Rows from block 2 of the image encoder of a small encoder-decoder image transcriber, named by matrix and row number. Rows with one number belong to one neuron. Each number is 128 + 24 x the weight over its row's rms, rounded and kept within 0 to 255. All counts start at 0.
After each neuron's rows are labels from the 100 images, of 14848, where the neuron reaches its largest size: "top examples" is what is common among them. Only what is clearly more common there than usual is listed. The data: seven-segment displays showing three digits.
# u: gMLP up (value half) (encoder.blocks.2.mixer.u.weight, 768x256), inputs 172-255
# v: gMLP up (gate half) (encoder.blocks.2.mixer.v.weight, 768x256), inputs 172-255
# out: gMLP down (encoder.blocks.2.mixer.out.weight, 256x768, transposed), outputs 172-255

u.349 [100 121 133 141 118 143 149 117 126 109 157 112 116 151 140 113 110 160 121 152 130 117  98 149 152 114 126  86 131  97 139 138 135 135 127 145 138 141 115 128 133 118 143 125 136 107 139 123 146 116 100  91 121 141 124  97  95 118 124 152 151  98 111 140 149 112 136 126  82  87 104 139 160 138 127 113  97 141  75 154 133 110 112  97]
v.349 [148 118 131 146 148 108 123  80  85 109 105 143 142 134 157 105  81 111  71 124 131 172 133 122 135 107 141 121 118 113 146 120 127 107 133  70  96  97 150 164 159 157 145 153  99 140 133 123 130 125 121 112 116 174  91 142 128 110 121 129 112 131 105 123  76 125 125 123 132 103 173 147 117 137 179 142  80 155 135 122 111 123  87 127]
out.349 [ 86 109 168 132 157 132 126 136 135 124 139  50  87 111 152 111  86 124 118 134 149 123 156 118 144 147 111 117 108 155 153 159 110 137 154 135  87 172 171 160 127 150 155 108 126 191 130 131 146 135 140  97 144 179 120 175 129  88 115 144 115 141 132 102  95 133 151 118 122 129 131 107  99 149  95 111 130 141 146 134 127 107 125 124]
top examples: white glow

u.370 [124 118 138 149 124 152 143 149 143 160 113 142 139 102 156 167 148 122 137 149  83 136 123 115 168 123 122 114 140  83 117 116  92 150 118 127  97 140 138  72 122 138 123 129 169 113 121 109  99 104 128  94 129 112  99 148 104  89 100  96 148 100 113 119 135 105 138 137 115 141 143 123 121 141 108 100  91 149 120 104  69 121  77 137]
v.370 [ 95 121 104 100 154 134  87  91 151 146  92  93 127 143  95 128 111 152 153 152 146 127 177 136 120 122 117 138 113 127 161 102 111 112 155 119 177 165 111 151  98  46 103 136 124  95 152 132 177 155 188 136 124 112 116  78 109 149 154 122 108 125 117 113 107 124 133 127 143  88 130 138 115 136  90 140 138 128 140 132  96 129  96 116]
out.370 [136 150 108 131 136 131 122 106 110 128 153 177  95 139 165 106 144 145 134  86 168  85 124 125 117 126 130 202 140 112  85 120 167 142 129 120 179 118 122  83 130 106 128 103 125 191 159 157  98 152 122 129 109 166 176 128 143 165 108 124 129 126 152 140 178 131 114 124 103 154 103 113 108 169 167 131 116 117 137  96 163 151 154 161]
top examples: white glow

u.325 [ 87 146 144 134 151 140 114 132 159 117  96 111 118 140 112 162 132 126 107  85 110 124 154 174 148 151 130 118  95 132 101 127 110 178  98 130  91 171 154  87  85 104 135 134 138 150 119 145 107  83 109 157 113 143 135 162 141 139 120 136 132 129 128 133 172 118 134 133 121 143 121 144  86 152 152  94 131 149 138 145 133 110 100 135]
v.325 [135 101 146 120 124  91 158  99 128 117 131 125 114  99 120 155 101 127  89 111 107 130 124 114 115 154 136 147 119 123 147  89  96 145 135 141 107 147 130 175 108 159 132 194 126 150 139  98 148 106 184  67 160 112 128 161 128 112 124  93 102 119 153 142 115  93  87 109 161 138 106  98 169 109 136 104 121 119 175 123 123 138 160 121]
out.325 [ 98  92 173 101 146  92 157 169 104 127 144 113 134 100 121 101 105 128 125 162 104 156  99 121 142 137 138 104 125 157 122 107  84 129 116 116 114 126 132 120 107 155 126 136 122  96 111  84 126 128 101 127 154 163 107 135 107 108  95 113 113 121  90 138 103 177 129 120 119 141 118 189 116 141 117 168 134  94 148 144 135  79 173 142]
top examples: white glow

u.364 [148 130 160 106 161 161 145 173 106 111  99  91 145 153 109 116 117 116 125  71 128 122 120 112 145 107 116 126  87  65 120 129 114 141 110 116  79 141 127 135 157 111 179 134 131  97  94 114 124 144 130 166 134 147 119 119 135 162 113 169 157 139 135 100 141 127 118 117 148 132 133 126 147 106 164 108 156  98 141 126  69  90 163  85]
v.364 [160 128 132 171 138 150 167 189 134 103 119  86 114 163  68 151 130 155 123 105 190  95 139 152 120 147 144 133 123 107 115  68 137 138 144 131 135  99 146 109 131 128 125 181 138 113 151 127 117  88 117  69 163  97 123 104 119 113 127 131 115 116 127  98 119 110 121 164 125 137 134 143 126 113 129 131 121 119 178  75 117 110 156 172]
out.364 [ 96 131 140 156 152  55 150 122  83 165 148 112 109 118 156 105 100 137 140 153 117 114  95 131 202  98 137 103 141 109 131 104 110 133 148 138  94 147 168 113 110 157 195  91 118  95 122 125 140 162 101  87 139 132 117 153 107  75 156 127  98 143 137 107 117 145 131 117 145 114  95 130 137 138 105 158 133 127 121 184 135 115 144 148]
top examples: blue glow

u.66 [113 115  98  76 161 160 153 147 138 103 143  94 135 148 122 118 136 119 123 153 142 162 116 123 170 122 129 124 110  98  89 152 116 167 127 100 147 102 123  87 120 156 170  99 117 153 131 123 103 106  91  63 110 121 171 138 129 157 134 122 174 134 113  89 151 154  87 126 126 147 128 131 122 134 162 153 150 130 142 127 118 131 129 134]
v.66 [137  87 134 111 111 125 120  92 137 124 171 122 139 104 146 171 120 137 136 120 131 147 147 130 164 103 169 181 128 101 136 145 128 126 120 105 133 132 125 152 136 146 140 120 124 120 103 155 164 153 143 106 147 133 157 121 119 152 129 131 109 145 147 101 125 136 147  98 149 121 139 158 131 126  94  76  86  89 135 159 109 126 116 113]
out.66 [ 88 166 120 144 135 101 144 138 106 122 133 138 109 127 125 156  87 159 113 108 135 150 120 111 181 133 102 108 115  67 169 140 163 140 132 124 131 116 134 137 161  97 132 157  99 129 112 155 136 128 155 116 159 117 145 103 107 127  95 139 146 154 141 153 139 161 130 123 169 106 117 116 138 158  99 116 124 127 124 127 108 108 171 135]
top examples: dark on pale

u.621 [109 118 135 159 145 152 163 135 123 109 147 126 146 124 123 141 189 153 126 130 142 101 136 161 123 137 140 118 169 149 111 162 119 137 109 184 170 111 144 113 148 125 110 112  82 149 114 116 100  94 113 116 121 157  99 126  89 118 111 143  91 130 110  93 122  86 166 113 118 166 139 132 145 184 157 134 123 150 159 162 142 116 129  82]
v.621 [175 126 132 152 141 112  77 115 126 169 102 165 128 130 110 171 146 144  95  99 148 126 146  95 123 122 138 141 174 142 160 107 112 103 154 129 142 141 105  83  95 147 139 135 148 103 118 132 101 159 143 121 154 128 181 119 113 172 111 122 104 148 145 135 130 184 101 156 107 129 149  99  93  83 142 127 163 126 125  94  89 108 103 122]
out.621 [ 83 135 119  92 142 107 117 143 135 101 143 118 103 126 160  88 136 160 102  89 128 103  89 173 162 146 104 106 189 139 158 112 156 159 149 119 145 137 134 124 103  91 130 110 121 106 169 156 128 145 123 111 187 132 131 169 122  95 140 125 121 120 113 158 139 119 156 107 137 156 135 142 168 161 123  87 111 140 121 129 133 139 111 128]
top examples: white glow

u.303 [ 98 140 127 112 149 143 125 185  81 145 114 137 148 117 106 146 124 137 113 120 139 172 154 166 115 137 125 116 117 110  42 156 130 132 128 116 106 121 133 134 146 134 144 146 160 167 108 116 117 167 135 145 126 125 125 138 117  90 126 113 116 125 133 180 152 137 114 120 100 141 174 124  76 100 109  94 160 144  98  88 127 121 109  94]
v.303 [136 141 127  98 164 110 109 113 109 134 177 131 125 101 129  99  98 136 159  85 169 143 133 103 144 143  89 140 106 138 119 115 142 147  93 142 119 134 149 132 130 104  80 148 137 131 134 189  99 167 179 127 165 176 114 145 119 125 120 129  94 133 116 164 135 119 134 146 118 129 140 117 112  83 138  84 125 125 133 126 134 140 110 130]
out.303 [161 137 194 166 148 148 122 126 110 101 171 140 142 189 106 161 105 135 124 112 125 132 129 101 113 142 166 128 114 159 117 153 131  82 136 133 116 130  99 161 141 145 116 132 119 125 114 165 118 120 161 126 148 133 132 126 113 144 138 129 131 166 162 141 125 134 130 150 103 125 148 117 116 135 132  89  94  99 125 108 110 134  96 141]
top examples: dark on pale

u.42 [155 162 134 160 167 103 110 180 109 120 121 149 130 119 124 136  51 156 116 107 121 148 126 144 122 142 112  91  89 147 102 105 115 175  88 126 104 141 162  88 153 143 101 128 107 138 125  92 165 174 123 130 123  91 117 154 100 110 131 143 141 124 106 126 111 122 171 130 109 120 137 149  89 139 114 138 144 123 133 129 146 125 127 135]
v.42 [104 121 108 163 101 139 147 128 103 112 142 151 144 128 162  70  92 130  97 141 139 133 124  84 167 127 128 124 165  95 117 107 142 102 137 154  73 128 115 138 183 148 137 139 147 136 128 164 161 149 152 114 118 135  93 155 142 117 131  95 131 149 171 144 116 102 120 139 132 123 133  82 156  87 150 118 131 104 188 108  90 142 117 122]
out.42 [ 92 114 114 137 144 162 124 145 192 116 123 141 138 110 155 177  94 147 145  98  85  79 151 151 146 121 126 107 138 108 141 138 137 130 138  99  91 135 125 149 125 142 113 113 108 125 155 145 137 142 115 103 155 151 142 133 127 132 123 184 140 141 130  91 155 113 142 128 145 103 149 154 147 145  75  89 115 182  97 102  94 114  91 129]
top examples: red glow

u.319 [103 169 128 150 144 133 132  89 144 115  96 122  89 185 127 169 105 130 168 130 148  71 151 131 139 120 163  99 136  99  98 109 125 128 110 131 136 200 134 103  90 136 154 156  90 128 142  69 155  99 126 124 122 147 107 165  87 124 170 156 128 110 156 118 126 145 135 148 116  99 127 156  82 133 120  89 141 119 108 105 126 122 119 132]
v.319 [126 122 127 153 168 119 130 102 153 145 163 110 114 113 152 102 139 102 140 138 130 134 110 114 143  98 160 115 131 134 150 109 146  70 121 106 171 168  90 147 118 119  73  97 127 186  97 166 199 145 131 138 114 158 130 112 115 157 123 113 125 120  89 150 121 161 112 166  97 154 137 129 119 128 137 136 131 147 136 182 166 119 130 140]
out.319 [121 124 161 172 172 149 170 131 144 140 169 134  97 171 122 134 155 130 115 107 106 134 127 105  96 121 142 154 145 157 142 170 125 140 151 174 151 127 135 147 177 116 160 126 139 151 134 144 112 119 133 126 131 152 130 126 111 125 133 135  98 117 134 171 116 104 120 128 134 134 139 138 128 164  95 160 132 137 119 127 126 159 111 143]
top examples: white glow

u.9 [161 140 102 114 140  99 105 131 173 134 134 125 170 158 111 146  79 140 105 128 113 142 142 176 142 117 147 127 100 113 117 111 132 113 131 129 111 153 155 149 136 101 149  86  94 106 124  98 124 165 158 137 142  70 100 123 103 122 116  94 106 101 158 158 140 133 130 205 129  98 143  89 130 140 125 149 154 147 138 152  79  96 133  94]
v.9 [147 103 140 160  98 113 122 104 159 121 112 139 130 130 130 170 151 144 116 144 149 141 136 131  95 131 122 115 144 143 135  96  85 125 111 113 166 136  90 102 151 105 150 122 114 114 104  94 100 115 142 180 155 101 141 127 154 119 149  98 113 182 111 109 134 139 150 129 121 103 137 115 148 114 106 148 157  94 126 101 117 137 115 103]
out.9 [129 112 132 137 134 153 109 122 129  88 122 129 119 124 125 146 118 178 111 162 126 147 155 144 106 138 145 108 125 137 118 117 108  50 140 105 142 154  77 138 104 129 108 133 122  82  95 161 137 113 127 153 122 139 108 102  94 117 129 125 123  93 101 124  96 122 125 129 124 130 141 127 171  83 109 132 146 137 169 113 147 109  88 117]
top examples: green glow

u.712 [ 92 164 102  83 126 147 134 113 119 155 151 128 160 138 118 112 160  96 169 147 122 151 185 155 121 131 112 145 117 129 138 131 143 118  58 116 107 108  99 116 137 157  99 127 132 127 104 119 120 146 147 110  93 126 147 186 152 143 161 140 145  97 136 147 144 152 112 143 146 108 131 168 153 140 149 129 145 121  85 139 122 155 112 129]
v.712 [149 156 123 146 176 137 135 142 112 135 148 113 141 177  94 183 130 152 162 128 142 116 133 161 105 111 116 152 111 111 149 110 148 130 109  93 135 141 168 134  70 113 115 149  87 131 107 142 141 131 148 120 120 116 157  87 111 120 163 185  96 116 120 104 138 144 133 137 122 144 112 144 103 100 104  90 115 118 119 160  84 105 135 158]
out.712 [143 144 131  99 140 116 153  88 111 104 112 137 146 195 117 153 166 102 105 130 163 135 104 133  76 105 108  91 127 112 120 116 156 103 141 113 156 135 171  71 118 147 143 120 109 116 137 142  98 104 135 141 155 127 154  91 167 124 117 136 187  82  74 141 169 135 115 113 100 147 124 138  92 129 107 171 126 125 114  96  75 100 125  94]
top examples: red glow

u.315 [170 117 124  99 130 142 108 150 140 148  83 157 133 131 110 138 141 184 121 152 137 122 175 144 128 132  93 104 154 136 158 138 108 127 150 138  80 168 168 114 129 107 114 130 141 179 133  87 116 142 140 141 147 141 138 114 125 108 166 123 120 111 100  90 141  83 146 124 106 144 148 129 111 120 130  86 142 157 106 164 109 112 124 120]
v.315 [ 90 148 151 146  84 136 121 174 155 114 109 120 127 139  91 113 112 134 129 164 140 120  98  99 184 122 167 129 122  91 157 122 111 121 128 137 103 144 145 154  69 163 144 114 114 125  76 127 119 133 135 128 105 106 165  99 123 133 162 131 144  92 108 100 124 138 110 161 128 102 149 119 131 144  95  85  96 111 123 134  99 162 151 120]
out.315 [109 128  90 141 137 107 148 107 157  93 109 142  99 121 133 159 115 121  98 106 131 139 153 170 113 115 113 162 166 117 147 102 117 185 102 171 110 114 143 144 152 115  98 131 110 137 133 132 114 110 159 122 145 160 143 132 169 142 111 146 138 107 131  99 135 131 131 131 136 124 144 135 158 125 134 152 143 160 111 124 137  99  83 117]
top examples: amber glow; third digit: 7

u.387 [108 119 148 123 129 140 151 158 135 130 156 160 102 118 117  99 166 148 106 152 144 132 142 134 167 148 109 122 158 140 131 167  98 159 131 148 133  81 118 114 139 129  59 102 136 183 113 154 119 174 100 110 148 148 101 141 130 204 127 139 116  81 116 103 157 125 133 131 113 176  96 172 142 172 128 157 153 100 111 190 160 127 116 124]
v.387 [115 129 103 109  92 107 132 113 154 102 155 156 108 123 133 100 110 131 149 121 121 132 118 179 137 110 157 142 144 141 108 116 105 103 156 134 157 107 151 153 143 108 120 115 122 138 155 174 115 185 134 148 158 117 136 106 158 183 122 181 115 132 151 111 149 146 187 118 118 123 118 119 153 146 155 116 151 135 100 179 155 152 119 162]
out.387 [148 112 151 158 151 159 125 154 160 101 162 180 143 157 102 139 106 153 118 143 110 154 139 125  85 163 145 113  94 167 105 137 132  64 118 139 147 113  86 119 147 104 130 144 121 147 110 155 109 159 125 126  67 132 148  96 124 143 121 142  93  87 129 128 135 137 129 148 110 138 140 136 140 144 116 150 160 122 148 117 145 142 115 154]
top examples: dark on pale

u.558 [146 165 143 118 149 153 143 167 125 146 121 146 139 127 110 124 154 156 120 137 130  81 148 192 169 128 140  58 140 100 135 129 146 130 117 156 113  98 156 105 112 124 131 175 138 134 146 141 152 126 110 122 114 123 102 114 101  89 106 107 127 129 104 142 122 110 129 181  96  95  94 104 182 143 118  99 109 133  83 117 137 107 130 167]
v.558 [156  96 141 133 130 126 108 109  89 128 161 145 138 133 136 136 179 171 122 116 123 137 143 156 170 143 139 152 140  92 113 133 125 134  91 113 146 109 107 119 105 134 133 134 115 101 167 119 138 114 135 118 163 118 117 129 132 120 156 145  76  98 120 158 110 111 177 152 106 136 122 110 159 130  98 102 129 123 108 111  98 115 125 136]
out.558 [123 124 129 142 156 147 163 119 131  98 159  98 153 110 124 159 170 102 109 140 116 126 155 164 127 161 130 130 143 136 122 145 126 144 130 114 162 158  87 155 156 145 107 135  85 167 106 128 150  98 111 101 138 130 139 159 132 171 170 121 114 148 162 110 124 125 124 125 134 148 140 164 155  93  89 145 129  94 152 130 178 164 106 138]
top examples: dark on pale

u.165 [114 122 102 114 143 116 114 122  95 157 161 150 169 111 149 138 115  75 163 111 130  71 141 123 157 136 158 167 134  97  86 148 106 174 144 125 127 101 125 127 143 146 105 124 129 146 139 157 132 153  88 142 155 113 128 115 101 125 140 138 122 119 139 149 150 111 161 109 118 146 127 121  76  97 129 121 155 137 144 139 114 135 139 128]
v.165 [120 122 118 163  96 143 159 150 147 123 141  56 136 134 130  86 158 123 141 105 155 111 151 117  97 166  98 166  92 122 141 111 180 107  92 168 159 201 186 135 160 151 129 126 135 138 127 105 139 123 149 123 171 105  94 139 118 128 124 162 156 117 127 116 126  83  88 122 113 129 150 126 116 138 153 121 115 120 119  83 103 148 103 142]
out.165 [ 85 152 140 108 142 103 135 134 174 132  88 123 141 149 137  84 132 200 127 106 140 126 160 163 120 162 143 130  97 126 177 112  97 134 115 120  98 132 174 179 123 130 122 158 146 122 139 116 153 122 144 119 121 110  95 136 131 136 102 137 139 150 130 158  72 113 171 104 130  93 127 111 115 142  69 138 119 111 135 134  98 140 137 119]
top examples: dark on pale

u.114 [136 111 155 175 141 147 112 128 174 123 113 141  91 103 123 127 143 135 161 158 134 141 135 128 111 156 120 127 128 141  60 119 116 105 103 143 120 175 132 111 135 122 147 129 129 123 108 114  94 127  96 141  94 144  72 111 118 119 122 129 125 112 104 124 102 163 127 131 157 120 116 142  89 102 127 125 115 120  90 138 140 133 142  97]
v.114 [158 188  99 123 133 134 159 139 144 125 150 111 112 135  91 187 103 129 140 148 118  83 113  73 154 173  87 126  99 147 117 107  97 116 125 144  81 124 128 142 123 132 136 149  86 153 125 155 119 118  89 157 114 128  81 119 161 136 161 166 126 130 127 125 155 122 116 130 143 118 107 124 105 137 132 143 119 147 110 145 154 124 146 116]
out.114 [116 125 100 112 124 170  89 105 101 115 114 121  83 127 160  96 116 162 111 128 150 157 167 107 119 154 120 151 146 133 150 116 150 169  83 153 156 146 158 130 166  93  96 101 132 108 165 160 111 131 160 159 154 133 163 111  96 112  84 126 141 149 127 139 143 135 179 120 147 106 121  94 162 113 161 133 137 150 143 139 158  99  99 152]
top examples: blue glow

u.238 [110 115 144 124 145 124 100 167 103 168 119 188 147 128 130 118 128 158 132 143 147 135 123 121 121 148 108 171 126 176 129 127  95 126  93 138 154 121 127 121 114 150 114 108  96  90 119 118 160 124 132 115 115  84 134 136  83 139 174 126 125  95  90  85 125 123 131 141 127 133 116 130 101  70  63 160 134 117 155 166  98 127 144 105]
v.238 [102 151 122 124 141 157 105 126 141 147 114 132 145 124 131 104  75 123 182 120 109  98 147 124 120  94 158 130 142 122 177 164 123 140 106 104 159 136 143 116 135 115 125 132 129  96 106 119 125  97 149 137 101 131 113 142 143 109 121 117  96 102 127 140 149 115 150 122  83 149 124 133 143 125 151 168 151 112 174 154  64 171 108 167]
out.238 [131 164 127 163 131 144  98  94 133  64 141 162 125 124 135 139 137 108 170 148 175 102  84 152 139 136 138 119 138 108 112 116 141 116 117 123 139 114  88 132 132  98 138 121 107 136 131 132 136 141 104 124  64 137 142 150 138 163 150 164 143 127 150 138 149 117 132 136 154 129 118 148 147 138 149 145 127 168 123 133 174 160  88 113]
top examples: third digit: 2

u.711 [114 101 148 120 160 115 112 131 173 128 151  88 139 148 102  91 147 165 153 137 113 109 149 132 124 136 119 137 118 190 148 124 133 116 151  99 136 152 142 133 111 150 102 130 111  85 135  93 146 102 130 105 113  80 120 151  97  82 114 130 101 124  98  88 142 126 132 135 107 119 139 161  86 176 127 136 147  94 128 100 144  97 113 143]
v.711 [101 176 126 119  99 113 142 119  96 115 112 147 131 160 134 138  99 108  71 172 116 123 158 107 124 149 119 155  98  82 111 132  85 145 132 156  37 137 133 100 126 133 155 173 164 149 145 107 159 120 102 125 126 112 114 132  98 119 108 138 141 137 122 120 102 168 164 155 131 172 120 123 123 131 102 112 103 145 143 130 110 132 110 127]
out.711 [132 146 138 105 107 127 138 142 107 125 152 135 120  98 126 143 116 161 108 167 128  85 119 126 158 128 123 109 133  92 128 145 158 164 175 106 116  89 104 148 142  98  84 187 151 146 116 111 188 167 141 114 154 117 142 136  96 112 112 105 176 115 113 155 141 140 133 125 116 104 152 104 138 131 132 101 149 192 122 128 109 117 119 107]
top examples: amber glow

u.218 [109 107 124 114 185 131 126 178  86 135 111 109 136 138  97 134  91 182 121  99 121 133 159 146 102 108 105 142 115 115 159 152 160 146 105  94 143 154 130 123  73 126 111  85  82 114 163 118  98  83 137 162  84 162 125 166  94 181 158 127 119 140 106 119 176 111 114 101 100  85 147 170 119 118  94 141 128 121 163 134 111  63 138 163]
v.218 [114 133 135 162 142 121 113 104 111 152 145 104 151  97 103 117 118 109 100 142  90 152 122 112 103 126 136 123 132 127  99 116 103 117 154 149 106 152 113 100 147 150 135 126 125 172 101 139 153 152 138  67 142  97 124  98 148 113 139 104 108 122 131 143 135 146 104 173 161 117 153  95 161  76 124 107 156 213 113 102 128 146 143 127]
out.218 [131 128 190 137 123 130 111 124 122 122 156  94 184 116 129 130 103 119 147 122 152 124 118 151 141 146 133  92 151 147 133 128 112 114 133 117  94  98 140 169 136 114 103 157 143 136 161 157 120 144 127 130 102 155  59 122 169  94 123 108 116 110 103 174 111 131  84  97 147 150 170 155 159 151 113 127  90  92 146 144 119 135 128 112]
top examples: green glow

u.604 [124  86  93  67 123 104 154 140  88 139 104 118 169 113 136 100 129 128 124 142 132 173 150 154 153 138 109  95 158 101 119 107 146 134 117 130 133 129  87 126 109 125 143 111 118  90 120 112 152 121 140 115 124 144  96 153 154 110 150 176 145  96 117 105  95  92 155 143  65 165 134 132 142 105 130 115 101 112 172 122  93 145  92 125]
v.604 [ 97 135 106 148 113 128 151 167 158 118 116  95 151 139  96 117 166 134 108  97 167  97 162 121 140 132 119 110 101 106 135 134 104 150  88 117 119 132 154 158  90 132 119 121 124 156 118 127 116 128 104 111 115  81  98 152  59 137 100  89 121 119 100 112 129  85 160 138 101 103 112 133  90  84 151 151 142 107  97 114 101 160 140  97]
out.604 [158 134 126 119 115 139 120  76 143 130 131 148 126 118 117 150 154 122 188 144 147 134 171  93 142 147 103 145  98 134 101 122 115 145  93 139 116 118 138 153 160  96 148 139  97 138 109 114 141 147 162 130 144 113 149 104 152 140 115  89  98 168 146 159 161 151 148 116 191  78 106 141 133 118 128 124 123 128  89 150 151 112 157 109]
top examples: red glow

u.231 [ 89 135 151 174 126 157 142 140 117 121 115 153 155 175 129 154 138 163 123 117 126 123 151 105 118  82 110  89 130  99 137 167  99 163 123 123 112 104 145 129 101 163 125 120  95 123 133  85 125  96 120 126 143  65 141 102  80 130 110 106 168  96 114  97 120 135 135 114  98 131 168 118 103 151  76 156 132 137 142 116 121  84 142 104]
v.231 [156 100 129 135 116 133 117 104 159 120 136 102 115 108 125  91 126 147 127 124 176 113 144 102 151 153 142 170 114 163  66 112 108  83 115 103 133 131 137  91 169 128  96 160 107 113 153 152 155 115 142 130 118 134 147 105 103 121 117 173 131 132 105 117 121  78 173 133  92 129 153 135 151 138 154 137 133 103 118  99  85 132 139 142]
out.231 [123 166 102 134 177 164 150 134 143 125 107 144 181 116 117 110 147 176 178 112 113  60 140 173 112 131 130 140 118 155 122 114 138 147  90 120 110 168 134 143 136 124  78 141 135 124 140 146 161 147 158 125 115 159 112 136 131 153 139 141 149 112 133 145 178 111  97 125 121 121 168 120 136 132 119 124 125  88 170 109 154 158 165 110]
top examples: white glow

u.310 [113 147 143 141 134 184 153 163 154 127 173 113 125 173 134 135 151 152 140 127 124 105 135 110 145 164 125 100  66 146 122 138 119 122 121 119 117 132 128  87 108 125 112 157  69 135 115 134 174 139  69 158 134  98 106 152 112 127 130 121 121 128 124 123  92  88 133 174 133 108 124 132 140 177 156 144 116 124 134 134 135 133 116 105]
v.310 [132 104 126 149 120 125 128 161 100 117  87 129  93 140 138 140  79 142 125 134 118 137 129 154 134 157 106 152  93  99 116 146 101 115 116  74  91 114 134 101 163 113 134 117 103 147 105 173 138 148 152 138  93 117 100 180 133 110 128 152 132 121 124 119 121 111 174 157 108 118 159 110 148  96 110 141 147 174 126 107 164 140 120 110]
out.310 [133 159 142 154 134 120 104 115 131 164 100 151 146 156 148 140 163 165 134 140 148  99 150 154 145 103 131  86 176  91 141  95 161 141 133 116 129  99 143 122 137  69 131 154 170 135 129  56 120 123  88 135  86 111 142 107 135  88 137 111 130 117  96 126 113 116 120 126  72 140 119  89 105 151 128 189 155 114 111 155  98 106 113 151]
top examples: dark on pale

u.483 [ 93 115 159 142 111  99 150  99 140 185 158 164 166 105 128 145 155 141 124 124 105  66 173 159 151 136 158  88 139 142 137 115 155 165 103 145 122 112 158 107 120 115 147 125 123 108 109 124 112 163 112 123 112 134 126 143 102  97 153 128 116 116  99  99 137 112 133 150 111 137 128 158 134 109 110 116  79 181 104 103 101 108 132 120]
v.483 [112  71 171 135 127 116 131 113 142 112  79 143 114  92 133 154 147 131  96  73 109 126 119 100  95 139 135 158 143 129 143 150 127 106 119 112 137 179 142 145 165 127  97 120 122 158 119 143 162 138 125 140 158 143  66 224 146 136 116 125 144 112 130 117 117 113 131 119 140 129 144 134  77  96 130  78 141 103 154 133 182 153 133 131]
out.483 [121 110 129 178 138 106 113  98 146 108 142  64  99 126 125 109  70 142 110 111 144 110 108 135 145 118 123 112 151 157 133  89 159 122 160 155 110 169 154 100 140 152 151 120  71 104 135 133 169 114 135 115 152  75 132 118 161 128 134 144 147 165 166 132 146 110 135 117 131 150 109 121 115 102 148 110 153 107 138 137 131 127 171 125]
top examples: dark on pale

u.451 [112 112 109 130 107 137 146 126 131 123 112 105 126 112 118 102 118 133 174 124 164 122 164 109 147 128 124 118 111 113 119 115  93 120 131  92  91  74 127 123 123 114 102 149  87 127 144 139 187 134 164 118 121 122 129 138 124 161 147 133  85  73 140 145 132  88 144 118 138  76 103 115 145 111 113 148 146 122 164 179 147 131 136  62]
v.451 [147 107 132 152 113 107 122 118 111  76 129 160 104  99 126 134 122 108 137 163  77 171 120  96 137 132 132 134 135 116 120 173 129  77 160 101 125 129  89 107 144  91 131 156 153 122 102 156 163 140 105 126 117 127 132 107 134 102 116 168 120 151 157 139 104 170 131 140 142 132  98 163 123  79 127 135 179 174 142 126 142 121 153 154]
out.451 [109 150 157 138 127 142 117 124 128 121 160  97 115 109  92 104  89 141  98 162 127 138 128 109 141 153 158 110 122 149 164 158  99 135 101 132  96 129 136 143 141 128 137 115 100 139  97 127 151 116 155  96 171 121 121 137  98 134 153 119 106 138 148 150 110 109 123 128 140 151 148 144 167 114 149 142 109 101 151 144 138 154 140  96]
top examples: red glow

u.343 [148 136 110 152 120 142 123 143 136 127 129  85 145 165 116 184 121 135 152 131 160 102 130  98 118 104 137 124 130  93  99  86  94 129 150 127 147 111 153 105 167 121 114 190  85 125 167  94  89 141 132 163 132 111 116 124 121 151 149 153 159 119 126  87 102 102 102 115 111 121 168 125 119 147 109 136 123 109 142 107  87  81 129 110]
v.343 [115 123  99 116 131 116 156 120 151 135  82  96 143 121  84  71 105  94 125 180 150 139  91  87 132 152 187 116 134 114 139 100 111 123 134 107 111 149 169 111  97 154 119 137 139 147 147 167  88 129 120 127 122 118  88 155 124 125 110 135 116  96 119 136 143 160 128 127 164 120 135 125 114 169 120 141 115 146 142 131 134 130 137 111]
out.343 [101 143  99  84  89 116 127  81 154 125 111 120 102 127 162 133 170 125 163 113 112 129 145 132 141 142 152 100 147 126 132 101 147 101 117  91 149 174 129 114 107 133 188  90  96  97 139 104 158 116 121 136 133 121  96 159 143  94 148 101 141 140 128 120 114  92 126 134 158  85  82 125 137  89 135 109 141  68 123 124 125 133 141 107]
top examples: white glow